config = dict(
    train_examples=395000,
    epochs=4.2,
    warmup_steps=190,
)
Rows from block 4 of a small image flow-matching model, named by matrix and row number. Rows with one number belong to one channel. Each number is 200 + 20 x the weight over its row's rms, rounded and kept within 0 to 999. All counts start at 0.
After each channel's rows are labels from the 100 images, of 14848 (inputs lightly noised), where the channel reaches its highest value: "place" is the part of the image that holds the peak; "responds to" is what is common among them. Only what is clearly more common there than usual is listed. The data: single printed letters, digits and signs in grey, bent and noisy.
# convs0: first 3x3 conv (model.enc.2.0.convs.0.weight, 128x128x3x3, standardized in use, each kernel summed), inputs 0-127
# convs1: second 3x3 conv (model.enc.2.0.convs.1.weight, 128x128x3x3, standardized in use, transposed, each kernel summed), outputs 0-127

convs0.43,202,237,217,206,207,173,210,215,203,194,233,224,187,171,230,244,172,175,206,189,181,179,170,198,178,208,202,211,204,178,220,182,216,242,172,221,211,184,202,220,216,205,203,201,193,204,197,206,190,191,226,198,235,233,250,222,195,194,218,195,197,207,189,231,210,165,198,165,177,246,203,198,190,203,220,198,214,217,166,214,219,220,189,210,189,213,232,198,187,207,201,174,169,196,208,168,192,201,157,211,191,213,178,220,197,181,188,189,218,204,193,205,157,230,189,177,230,199,226,214,207,236,221,196,181,179,175,183
convs1.43,197,231,215,196,190,198,207,221,187,204,205,182,163,228,199,226,188,188,202,182,220,157,198,223,166,206,189,208,233,194,191,229,148,200,200,212,195,240,204,189,167,233,204,232,188,221,202,207,200,228,209,227,179,155,189,191,210,214,215,227,195,210,221,182,173,189,191,201,198,195,197,182,219,200,188,229,218,161,212,187,185,193,193,209,228,223,170,190,224,194,206,231,199,221,227,192,193,172,182,232,202,190,245,182,232,208,198,193,163,209,213,244,193,176,178,207,229,208,222,216,218,229,218,203,187,206,203,214
place: top right
responds to: bold; dark on light; sans-serif; capital

convs0.72,172,203,211,173,174,180,176,222,232,178,223,207,177,174,189,211,178,182,222,184,190,177,180,183,203,202,240,247,184,183,210,184,215,185,170,196,205,185,175,208,211,202,211,180,186,221,220,210,181,177,188,178,188,218,203,212,174,225,186,209,226,177,180,196,184,181,232,168,183,210,205,195,205,186,206,223,247,208,182,190,202,241,191,206,183,197,210,187,205,250,209,179,167,189,214,178,176,199,175,219,233,209,185,202,243,184,183,219,197,183,192,196,170,208,187,180,226,182,214,185,191,224,233,227,227,182,183,184
convs1.72,174,159,200,219,184,193,177,197,202,214,214,175,178,213,166,214,192,193,164,227,177,188,147,192,195,180,209,201,179,200,181,164,202,187,195,177,207,225,212,188,224,209,218,204,188,200,220,200,214,216,205,194,181,186,176,243,196,230,213,211,235,241,207,195,186,215,229,212,211,184,196,189,210,196,158,220,224,194,191,202,218,194,229,155,184,188,193,193,212,229,183,182,212,159,209,216,183,190,207,221,184,170,185,194,214,178,195,205,216,175,199,172,191,198,173,214,227,196,186,175,193,193,196,208,267,178,179,206
place: bottom right
responds to: dark on light; bold; capital

convs0.74,213,234,203,187,223,195,257,215,210,243,234,239,200,231,192,201,197,196,184,182,199,185,231,197,201,218,192,215,177,159,184,168,224,213,225,177,186,165,166,199,212,227,201,156,189,224,203,193,168,174,209,241,220,226,222,191,233,212,211,205,202,197,211,193,172,221,187,175,176,232,222,202,212,175,219,185,187,169,191,156,177,205,195,210,220,222,213,203,216,191,171,200,176,227,200,185,189,203,170,183,204,201,220,188,197,193,179,208,201,209,222,215,202,211,228,189,206,201,219,198,179,203,212,201,202,218,191,171
convs1.74,203,193,166,224,183,227,219,181,176,184,237,198,226,188,201,189,211,208,198,173,238,172,188,198,196,182,206,198,195,190,188,217,183,200,216,204,234,212,223,210,206,202,197,172,233,218,196,208,174,172,201,224,244,228,207,184,200,172,163,222,146,191,196,193,199,207,180,221,223,220,187,185,246,201,211,176,172,240,214,177,199,220,188,224,228,184,185,222,224,202,198,245,206,200,207,237,221,229,219,202,226,202,222,211,201,204,218,164,213,227,220,176,183,185,208,186,180,227,208,212,200,191,176,193,182,199,203,205
place: middle right; centre
responds to: bold

convs0.37,168,187,187,175,145,188,179,203,213,156,212,199,196,181,161,222,201,206,197,186,219,206,201,220,184,229,227,250,234,198,239,179,197,180,191,199,196,181,180,218,190,223,202,179,181,185,198,182,185,200,179,161,178,221,210,205,166,189,204,173,194,171,216,200,198,183,208,199,186,237,205,196,183,201,255,211,220,199,184,176,205,245,167,184,212,207,232,179,190,207,206,208,209,225,197,207,199,202,190,209,191,210,207,183,221,187,190,193,208,207,188,208,175,219,171,190,246,222,226,197,215,237,233,199,194,202,213,212
convs1.37,219,186,217,197,198,200,221,192,226,191,261,238,174,202,195,208,211,158,214,186,186,202,192,221,167,229,203,198,184,190,175,214,149,200,209,210,235,208,206,175,202,214,199,205,186,209,166,208,190,200,194,196,226,178,194,162,193,175,217,231,167,223,234,243,185,174,185,225,199,189,229,191,192,218,228,205,219,186,168,198,204,244,199,203,217,211,224,207,202,247,229,170,194,201,198,191,216,190,186,189,234,171,191,197,206,171,180,189,216,196,205,187,193,188,205,212,229,216,171,176,205,184,223,206,211,197,182,194
place: bottom right
responds to: dark on light; bold; capital

convs0.103,222,185,212,242,219,205,207,199,195,220,174,202,186,180,220,153,183,210,226,213,238,222,193,210,250,217,207,186,224,197,207,242,204,187,193,199,223,204,226,181,202,198,195,208,160,173,209,212,190,187,209,223,187,172,206,192,211,198,188,220,194,207,169,227,229,197,195,215,207,157,213,228,189,209,201,195,177,241,203,223,200,176,216,226,184,195,189,241,199,205,216,180,203,181,209,181,194,220,223,226,204,215,190,206,205,217,218,222,241,187,212,194,255,213,250,204,177,192,219,219,196,189,187,220,196,168,179,192
convs1.103,201,210,205,218,211,218,200,203,211,209,200,210,152,191,204,235,208,209,222,206,214,198,223,182,170,191,190,215,212,207,198,218,192,225,206,196,258,167,238,190,210,218,217,207,159,218,198,224,216,208,218,179,215,210,180,201,207,196,217,226,220,211,214,204,216,192,206,202,193,196,232,244,170,217,245,194,201,200,177,227,222,216,204,176,170,208,209,232,203,198,235,146,209,229,216,175,209,179,207,244,162,173,185,209,207,213,191,190,195,177,167,202,187,196,166,222,219,173,218,214,213,197,189,216,199,184,224,202
place: bottom right
responds to: bold; dark on light; sans-serif

convs0.123,191,210,189,206,215,176,229,219,172,199,209,207,195,184,216,240,211,195,195,231,223,185,174,210,185,219,233,227,226,181,197,190,202,232,175,223,215,181,192,238,200,194,190,185,215,199,183,184,198,183,225,202,235,245,216,222,189,165,223,187,171,222,200,233,206,188,193,185,190,250,193,201,184,188,223,180,214,231,190,208,197,216,186,209,212,234,240,183,203,213,192,191,194,208,204,190,190,200,186,212,181,218,216,231,204,201,220,183,199,220,193,215,178,246,201,183,240,210,231,198,195,245,221,173,162,203,182,180
convs1.123,212,169,214,224,198,192,178,242,198,199,217,194,174,176,197,211,192,195,254,167,219,190,213,222,196,219,204,199,199,158,198,190,194,187,193,175,229,187,214,156,188,230,190,227,189,171,180,220,209,221,185,250,201,193,194,179,189,203,218,219,163,221,206,191,214,191,172,229,160,203,234,199,200,195,212,145,213,198,208,200,177,207,177,198,203,217,172,223,215,207,210,189,194,197,171,174,210,188,221,196,186,202,207,194,183,218,172,177,156,176,192,194,208,182,210,191,217,160,197,207,222,220,173,196,200,206,182,225
place: middle left
responds to: bold; sans-serif; capital

convs0.35,197,221,231,201,183,178,173,201,231,185,208,208,168,186,209,189,174,181,235,179,179,183,182,184,220,199,213,207,176,184,199,202,225,177,172,186,202,190,186,187,218,189,219,185,162,227,241,233,170,177,190,187,177,187,201,197,180,241,177,234,236,189,159,214,192,200,228,180,186,193,223,205,221,187,189,223,213,206,179,191,198,200,211,214,187,184,190,213,226,227,209,172,170,181,213,171,179,195,176,219,231,196,180,200,233,184,187,237,202,185,222,191,202,205,196,192,189,175,214,194,203,189,200,239,235,175,171,179
convs1.35,182,202,216,223,202,193,177,194,192,212,202,190,186,226,184,219,191,207,187,228,175,193,171,183,173,183,189,204,213,188,206,170,222,204,204,171,213,227,212,188,218,208,216,215,174,190,240,195,236,217,231,182,182,184,180,261,216,246,212,212,253,213,173,166,193,228,243,187,192,192,202,206,177,197,156,213,232,205,208,213,205,171,217,175,173,192,206,176,204,169,204,187,201,173,217,195,180,186,194,235,162,183,192,210,200,213,179,195,220,192,179,197,195,199,173,193,218,187,211,201,202,205,198,209,235,171,207,213
place: bottom right
responds to: dark on light; bold; capital

convs0.54,246,215,201,201,216,177,199,215,202,196,197,205,167,191,215,186,173,182,200,209,206,174,193,216,206,201,187,187,198,185,194,240,208,223,189,190,213,190,188,193,213,217,231,211,232,214,203,248,195,177,223,203,237,194,216,213,208,216,182,213,213,215,183,228,202,242,206,182,200,201,226,201,228,173,196,210,183,219,179,202,222,194,239,197,154,180,189,247,232,186,239,172,209,159,212,192,194,223,188,207,208,213,170,229,195,177,182,215,201,189,231,157,218,206,210,185,192,166,193,217,178,194,205,215,211,170,174,174
convs1.54,205,202,165,230,192,205,185,175,204,216,187,156,213,228,200,190,193,187,194,200,213,196,220,240,187,210,187,193,216,205,237,215,224,225,203,231,183,218,206,214,189,200,200,219,157,229,226,235,255,225,223,224,185,218,213,209,223,269,206,180,239,199,175,216,191,209,219,171,189,222,166,223,203,209,231,213,203,200,236,217,174,172,204,181,203,171,196,206,193,215,211,212,213,191,208,221,202,206,194,189,176,190,171,210,184,213,204,228,197,215,189,177,196,220,186,213,203,203,213,240,200,213,201,228,204,191,197,214
place: middle left
responds to: bold; capital

convs0.0,211,185,197,190,159,191,184,200,206,236,199,243,176,217,173,185,205,206,203,158,184,186,219,178,223,237,203,197,209,195,184,172,190,170,217,155,196,172,198,169,199,184,194,165,209,205,196,165,188,185,165,226,208,200,193,169,217,212,150,218,222,190,194,170,212,232,197,218,194,151,216,190,222,188,158,220,217,178,202,194,204,190,230,195,199,195,175,196,223,219,215,207,197,212,191,211,194,211,213,207,224,183,193,145,210,204,182,208,209,199,207,222,222,197,229,247,177,201,203,181,189,212,192,195,205,206,195,187
convs1.0,239,169,173,197,181,185,214,178,201,212,213,221,207,201,207,205,210,207,212,189,194,199,168,228,221,233,214,222,234,176,242,232,215,226,162,221,259,180,248,182,194,190,188,189,182,202,231,190,201,222,215,196,214,216,212,194,181,181,198,238,193,173,209,193,203,182,193,211,178,213,211,195,213,220,217,185,211,208,191,212,211,214,209,197,216,193,203,214,200,178,210,173,191,223,194,227,211,223,211,217,177,212,193,243,208,200,206,197,207,174,179,256,167,210,249,219,199,197,231,208,223,177,199,224,205,200,203,192
place: bottom centre
responds to: bold; capital

convs0.52,191,223,224,183,177,175,187,223,235,176,228,211,174,179,212,211,178,177,224,176,178,179,183,189,198,216,238,223,192,180,204,193,225,190,176,198,198,183,187,188,218,199,215,177,202,238,214,225,178,182,209,182,201,213,216,231,181,230,190,205,229,185,171,215,194,198,238,175,175,213,221,196,205,187,206,227,236,216,174,210,224,230,202,201,178,184,200,192,213,238,220,176,186,184,223,177,176,198,178,218,225,205,171,211,239,175,173,220,194,179,204,188,170,216,191,179,212,181,214,188,183,218,219,227,216,174,176,186
convs1.52,174,162,218,226,180,196,179,199,216,211,214,178,187,205,163,204,194,185,164,212,184,203,161,202,187,202,211,201,183,222,204,171,200,213,186,190,200,225,213,205,221,190,224,209,175,214,218,201,219,207,211,183,175,177,178,214,200,237,209,207,233,226,208,190,185,214,231,208,211,193,190,191,216,204,177,240,215,197,185,197,224,217,228,150,183,184,212,207,232,234,194,196,215,153,222,222,183,183,199,199,195,176,176,210,218,166,221,204,222,177,211,171,190,207,177,202,230,206,186,178,189,197,202,210,272,180,172,198
place: bottom right
responds to: dark on light; bold; sans-serif; capital

convs0.40,211,198,220,220,176,191,206,193,215,180,203,197,210,213,197,180,193,187,213,181,154,190,186,198,219,195,179,169,169,192,163,189,189,202,215,175,214,196,193,147,212,182,221,202,198,216,235,251,200,184,214,205,193,166,178,205,207,238,180,234,239,190,197,195,183,215,222,203,206,188,207,205,233,192,182,188,200,184,196,195,182,175,210,211,175,176,151,194,232,196,224,202,203,188,185,203,201,191,199,195,228,159,167,213,216,201,187,244,181,168,222,181,227,191,214,184,165,193,196,199,184,172,191,237,236,193,193,190
convs1.40,171,220,213,248,171,205,160,196,187,240,169,173,222,199,198,207,210,187,179,229,237,228,217,191,194,193,217,190,207,215,185,192,200,179,220,189,184,183,205,226,207,205,218,195,197,211,222,215,240,226,212,214,160,193,192,219,193,245,203,188,243,187,171,172,202,206,250,180,190,229,185,226,218,213,211,197,224,196,200,197,203,174,222,165,187,180,197,183,180,198,191,187,183,172,200,188,188,206,202,237,163,195,195,231,198,228,202,214,200,213,219,195,216,228,160,179,195,191,219,206,185,214,189,210,205,197,203,230
place: top right
responds to: bold; capital

convs0.64,235,199,203,194,213,193,185,183,205,194,190,199,191,218,206,185,206,204,195,208,177,171,187,175,181,162,166,170,194,206,180,218,189,210,195,198,233,236,209,168,207,184,218,231,223,215,220,231,214,205,210,214,222,178,190,196,219,221,188,223,230,196,187,194,223,214,236,216,231,192,225,208,232,203,165,228,191,205,195,232,192,171,237,193,150,165,158,206,227,183,211,189,188,181,202,193,204,194,196,183,200,169,170,191,202,190,182,215,173,196,208,176,196,188,200,185,162,184,166,200,183,168,165,223,227,181,194,186
convs1.64,213,221,169,179,198,234,177,181,170,202,197,193,220,202,171,178,225,184,215,202,198,203,219,205,226,202,218,195,197,219,212,212,199,194,231,209,172,206,175,176,163,198,202,193,226,213,201,205,199,206,190,225,195,203,189,171,166,227,164,161,207,186,172,186,181,204,226,171,217,202,183,219,233,165,200,226,175,220,206,189,171,170,203,204,206,190,191,208,195,200,174,255,201,181,174,185,195,195,211,173,206,222,206,196,213,213,205,228,185,232,217,150,197,231,211,213,196,246,242,192,187,185,169,213,198,194,210,223
place: middle left
responds to: bold

convs0.5,186,223,203,171,191,211,204,200,197,197,184,196,208,162,228,206,207,200,207,201,244,220,195,186,183,170,205,232,229,213,205,202,232,197,194,177,165,186,164,232,194,146,179,185,160,189,228,176,206,205,155,213,194,185,197,208,156,203,212,195,186,176,219,226,170,175,220,182,187,227,195,174,185,198,190,185,223,197,211,165,174,192,169,210,209,208,230,192,184,192,187,215,196,216,211,194,189,203,207,244,207,234,215,196,216,219,185,204,213,202,184,197,188,223,216,158,243,218,221,168,194,211,213,196,195,199,212,215
convs1.5,201,209,252,189,201,168,197,228,199,188,225,219,168,189,214,198,194,199,227,167,207,192,205,189,169,223,190,198,178,154,176,183,211,191,221,201,213,216,208,193,200,210,234,222,215,180,211,203,212,211,208,203,200,188,216,215,232,153,224,236,148,210,219,215,198,180,182,223,178,177,228,207,179,195,206,187,239,169,184,207,198,224,192,221,200,210,208,181,241,178,219,167,163,224,191,169,221,200,209,256,221,194,214,198,191,206,187,189,208,207,189,234,203,196,186,188,203,170,197,189,187,218,216,182,200,207,197,178
place: bottom right
responds to: dark on light; bold; capital

convs0.98,216,177,173,207,220,229,200,186,185,221,179,184,222,233,183,194,218,220,179,202,198,218,231,205,193,181,169,180,205,221,205,201,172,197,228,205,181,240,222,184,175,192,193,231,221,172,172,182,231,224,195,216,194,173,192,170,218,180,198,181,181,222,213,180,198,204,180,233,228,178,181,191,192,224,183,186,174,179,226,209,185,182,188,190,217,207,182,193,185,176,184,232,225,205,178,238,224,188,230,177,179,189,226,182,181,223,213,180,195,230,193,217,219,181,199,227,182,228,182,209,222,180,182,177,177,220,229,224
convs1.98,215,181,157,181,194,190,229,215,192,189,200,198,200,200,210,199,195,197,197,170,191,189,214,177,222,203,199,222,203,198,187,229,209,184,166,199,168,143,166,218,191,185,170,164,218,196,196,171,172,183,167,198,202,226,210,201,190,171,185,182,191,148,187,225,200,191,175,181,212,192,225,200,195,185,191,164,181,166,189,188,202,221,170,202,204,189,199,195,182,200,179,219,198,199,178,212,198,211,211,187,255,228,239,176,206,213,212,187,194,218,217,227,214,186,242,185,182,205,203,208,210,182,216,163,164,223,226,187
place: top right
responds to: bold

convs0.97,158,199,203,180,219,221,167,199,210,169,190,201,185,163,196,221,186,221,231,172,202,231,212,147,164,201,213,227,210,185,227,200,186,173,190,159,181,200,179,183,198,142,196,208,197,210,204,195,200,226,175,213,188,193,190,205,168,218,179,201,216,147,221,202,186,176,216,192,187,190,198,194,198,227,183,201,218,197,245,200,198,222,182,196,239,236,191,181,199,214,180,209,178,239,193,180,199,197,190,216,213,192,205,181,219,237,188,211,208,187,193,234,194,196,197,176,207,181,210,204,221,213,217,210,198,203,220,230
convs1.97,204,213,217,199,206,188,221,248,221,196,221,223,171,211,202,228,162,203,227,200,200,177,172,199,208,210,219,227,219,173,208,195,180,204,204,175,222,189,215,181,188,212,218,212,198,189,198,189,192,218,190,226,206,195,211,206,189,170,220,191,185,194,244,215,181,154,167,207,167,203,228,164,178,211,190,210,221,193,188,202,190,236,198,186,209,201,218,186,218,196,229,188,178,218,187,196,203,208,204,251,219,195,200,189,221,226,190,172,193,196,183,278,203,155,221,226,201,175,188,198,204,197,192,199,191,212,170,176
place: middle right
responds to: bold; dark on light; capital

convs0.66,206,202,194,225,199,164,224,227,193,204,209,219,172,184,201,206,175,168,210,213,207,167,185,212,228,214,207,197,197,178,229,226,225,194,169,229,231,165,212,222,202,237,195,171,194,203,192,211,167,180,211,185,197,224,221,219,221,199,215,204,203,203,178,207,215,200,203,172,165,224,219,238,200,186,233,215,208,229,159,212,217,206,229,212,181,204,211,214,207,213,218,163,184,185,246,166,181,243,177,209,192,226,189,235,219,171,186,202,212,192,207,204,205,222,202,209,212,177,203,231,197,222,205,206,198,189,170,176
convs1.66,218,216,217,221,200,189,205,186,218,203,216,211,205,208,211,190,221,200,249,213,208,210,205,191,192,206,212,180,211,202,190,209,187,228,219,216,235,247,240,205,190,215,203,201,167,224,181,248,204,199,233,193,235,183,191,174,218,178,204,236,183,203,200,219,203,218,223,216,220,206,165,221,245,207,246,194,187,212,217,184,195,213,231,199,227,225,222,217,237,217,212,195,190,240,229,202,237,212,191,192,194,199,236,227,196,202,200,217,194,224,218,185,222,225,187,195,206,253,199,217,208,203,228,217,208,203,200,201
place: centre
responds to: bold; capital

convs0.114,178,227,202,172,170,177,162,186,179,193,187,192,200,160,246,223,186,175,199,221,210,175,198,184,197,205,201,194,212,211,217,183,209,237,171,237,244,204,200,202,192,212,207,223,220,194,208,201,192,212,219,187,234,207,206,224,150,200,184,189,193,168,207,237,214,204,199,183,178,241,215,177,206,200,195,210,181,232,167,206,245,208,194,214,210,224,210,187,203,179,206,192,204,211,157,212,147,157,179,200,181,205,197,195,200,170,206,207,221,206,202,201,200,224,206,181,221,220,217,172,186,212,186,201,192,174,188,197
convs1.114,166,205,244,230,196,178,175,195,192,197,201,199,222,213,205,211,212,207,193,155,202,214,235,217,199,186,219,182,187,190,192,170,175,203,223,200,193,202,208,205,206,216,230,225,208,233,236,245,214,204,170,232,178,207,219,207,194,244,213,195,245,221,179,181,216,204,227,201,189,211,169,218,199,214,221,198,188,211,205,209,183,147,194,187,209,184,198,213,199,183,203,178,194,207,198,170,206,186,186,220,173,215,170,209,176,189,176,207,165,193,199,153,218,189,163,170,215,186,204,191,196,240,174,211,217,210,190,188
place: middle left; bottom left
responds to: bold; capital

convs0.112,222,213,221,222,183,174,188,200,204,207,209,204,164,207,204,196,184,182,205,210,187,166,188,217,231,229,198,185,182,187,181,216,206,207,184,218,216,176,193,193,220,213,218,185,204,218,200,219,180,167,240,193,222,195,216,223,217,201,172,222,209,205,174,220,208,247,203,205,212,204,221,238,231,167,181,220,194,204,170,205,212,179,238,214,180,191,175,218,226,217,238,178,193,166,226,182,187,211,203,209,201,197,164,221,195,175,188,205,207,151,239,179,214,219,203,217,185,186,207,218,166,192,209,216,211,174,163,165
convs1.112,207,209,203,208,198,226,217,179,201,230,216,200,177,223,206,222,187,185,189,202,194,207,197,225,227,207,202,173,225,232,238,190,212,224,178,219,221,229,235,191,188,214,202,195,186,201,171,209,224,223,199,163,174,167,180,186,210,210,193,192,245,218,177,205,218,212,205,221,233,213,180,207,206,218,210,249,201,199,218,233,189,203,227,178,221,204,196,221,203,221,227,201,232,179,181,218,206,199,177,162,188,186,179,219,195,183,234,216,215,215,232,185,196,225,212,240,219,238,183,220,194,196,224,227,206,174,167,204
place: centre
responds to: bold; capital

convs0.25,180,196,198,207,194,196,214,234,225,173,244,222,196,196,178,244,185,174,193,163,165,204,185,163,163,172,209,225,146,187,224,175,210,167,176,218,204,200,226,235,192,221,210,193,165,197,203,197,204,207,176,159,169,225,193,188,194,209,204,209,211,202,191,181,172,171,210,197,196,198,191,203,190,216,222,194,225,194,186,169,179,232,164,200,215,205,220,188,182,229,210,185,185,209,193,167,214,219,192,204,200,228,203,186,217,202,205,200,199,195,195,226,178,188,165,217,241,195,204,214,233,219,222,208,209,192,189,211
convs1.25,208,202,202,205,222,212,233,194,229,204,210,208,200,193,188,155,216,217,237,220,231,200,185,197,236,174,206,194,189,192,177,175,181,218,204,197,246,192,246,215,210,200,188,196,206,188,194,205,183,195,218,205,286,231,222,173,237,160,206,228,171,191,230,220,215,184,199,239,195,180,209,248,188,208,209,218,164,184,206,194,191,215,204,205,218,231,192,226,224,215,201,176,194,210,214,217,213,241,207,167,200,196,203,233,215,196,191,216,192,194,199,199,199,200,221,193,205,205,199,198,212,204,190,217,212,196,198,197
place: top right
responds to: bold; dark on light; sans-serif; capital

convs0.77,236,215,207,240,234,189,212,208,202,203,215,208,163,173,219,199,165,181,211,208,231,197,187,209,213,212,201,190,216,184,218,264,210,223,175,214,186,182,186,226,226,231,172,212,190,202,201,207,199,180,228,187,228,212,239,198,209,177,181,205,188,186,175,225,213,197,219,182,179,191,210,235,199,173,203,202,200,235,192,203,215,210,224,201,175,217,201,233,196,207,209,192,196,178,254,178,176,246,194,211,197,213,211,233,192,193,209,192,231,189,205,165,219,213,214,175,196,171,223,227,183,210,215,184,193,184,190,194
convs1.77,240,241,206,205,201,197,212,206,188,206,209,176,223,244,225,202,203,210,195,178,241,181,242,221,205,209,203,180,230,206,221,238,195,180,205,228,210,230,240,226,201,222,196,208,213,227,188,232,205,224,226,215,196,213,214,216,258,224,235,208,193,224,193,222,220,203,206,209,199,219,175,236,233,201,210,166,199,216,222,204,186,186,208,188,227,206,207,211,180,194,201,217,222,208,234,230,205,224,209,197,191,189,209,211,186,201,197,190,190,229,223,208,214,235,185,189,197,207,211,219,223,229,238,213,190,218,222,211
place: centre; bottom centre
responds to: bold

convs0.105,211,204,204,171,201,218,189,207,183,207,187,230,202,172,174,195,201,244,198,192,214,234,201,158,196,172,229,235,189,201,158,183,202,178,219,213,153,225,208,200,187,150,193,224,190,174,214,194,212,221,197,238,171,187,182,187,192,189,169,197,187,162,225,217,177,175,202,213,202,206,184,188,194,223,176,167,196,204,238,179,158,181,191,209,215,220,188,197,199,204,156,222,213,216,210,217,202,203,232,245,210,223,202,207,203,219,217,205,215,203,183,211,223,215,221,200,204,211,206,169,199,188,210,191,196,203,221,228
convs1.105,200,221,188,223,228,181,186,203,224,201,199,188,177,181,212,202,200,209,263,230,213,218,241,176,217,199,210,197,184,189,209,195,216,200,198,197,210,167,217,195,183,202,189,205,194,182,169,215,206,192,232,188,232,194,199,195,194,154,206,200,171,197,234,178,230,187,204,186,178,182,217,199,179,225,233,191,170,187,190,216,222,208,185,206,183,229,214,204,178,176,201,159,216,252,206,157,222,208,197,208,197,202,187,212,188,224,161,195,197,198,207,230,229,207,196,202,202,138,180,230,207,219,208,185,177,187,203,192
place: middle left
responds to: bold; capital; dark on light

convs0.86,173,203,192,197,204,212,211,214,179,175,189,225,200,195,231,224,208,210,165,189,232,238,226,208,192,206,198,204,217,203,211,170,170,205,203,192,222,193,209,232,185,178,185,191,178,182,189,183,215,212,179,190,181,204,206,191,202,197,218,186,185,202,215,196,192,184,167,231,210,185,179,194,180,224,245,174,200,200,208,189,181,215,178,186,245,235,251,187,174,190,190,200,212,232,169,201,203,197,201,181,169,195,234,162,190,219,232,184,213,242,179,225,198,222,158,210,223,193,192,206,230,221,184,181,180,226,220,228
convs1.86,194,192,228,189,196,193,194,224,193,189,248,234,174,179,210,178,186,196,259,207,212,200,205,192,204,214,207,209,222,178,189,209,199,202,208,211,231,181,186,188,176,225,172,203,205,195,182,188,213,205,195,210,178,198,225,194,214,150,198,236,151,187,178,234,204,158,189,225,178,195,233,195,184,207,189,166,229,182,199,202,182,233,194,226,212,221,221,219,198,202,216,195,189,260,175,182,234,197,215,231,229,179,209,215,214,210,179,198,194,214,192,232,210,191,208,199,190,190,209,200,194,230,177,187,200,231,191,190
place: top right; middle right
responds to: bold; capital

convs0.31,199,213,223,205,182,184,200,213,228,178,214,216,170,180,219,185,182,182,224,157,177,206,176,183,201,206,196,190,190,189,228,215,221,186,169,211,229,178,210,212,213,225,237,175,185,207,241,226,177,183,185,223,189,192,216,206,192,232,198,245,237,193,166,224,200,188,226,179,181,173,228,207,219,194,202,218,211,203,167,208,220,228,208,200,194,195,210,208,234,214,227,164,172,193,196,150,180,201,179,212,205,213,167,194,227,169,181,233,200,180,212,196,184,202,191,191,188,181,206,215,210,193,202,225,227,180,173,189
convs1.31,167,226,213,236,184,223,199,193,213,196,212,178,241,192,208,211,212,202,192,197,200,231,220,198,205,160,205,198,197,203,166,175,194,182,205,188,175,209,179,192,199,177,212,224,182,204,227,228,223,208,216,215,166,178,193,209,191,233,210,180,246,208,166,179,174,224,231,170,202,209,201,197,206,194,190,246,196,209,218,181,202,186,228,178,183,183,178,200,189,191,184,174,189,178,184,214,177,190,185,159,153,175,187,226,187,215,183,248,215,182,209,165,192,228,199,191,214,198,187,213,207,206,180,211,235,208,225,212
place: centre
responds to: bold; capital

convs0.63,228,216,224,232,211,173,202,225,208,202,207,210,168,183,230,206,177,183,211,220,206,163,191,204,209,201,212,190,190,173,164,225,215,215,194,216,243,183,184,193,216,208,209,197,246,207,214,236,198,169,234,218,233,204,202,229,202,215,173,219,216,190,184,215,203,210,225,180,191,197,206,235,208,161,180,213,213,225,174,206,208,196,202,218,158,191,189,210,217,215,213,175,187,166,229,180,176,219,177,215,209,192,176,234,210,183,174,215,196,183,208,168,200,214,216,184,187,179,208,214,152,216,217,217,213,180,181,175
convs1.63,175,228,230,218,186,201,181,188,218,202,188,219,252,191,181,171,210,190,213,226,207,216,219,198,200,158,209,203,184,222,208,180,206,208,230,179,201,238,206,200,197,194,192,217,193,197,217,245,218,194,224,207,190,201,184,206,209,195,210,216,198,217,171,172,194,240,226,206,206,202,192,219,203,188,218,213,183,230,219,180,197,157,255,183,201,217,186,219,200,199,185,176,203,210,226,191,212,209,186,184,160,187,179,229,202,214,165,244,197,208,214,168,228,237,170,174,209,210,218,217,178,230,197,224,225,217,211,205
place: centre
responds to: bold; sans-serif; capital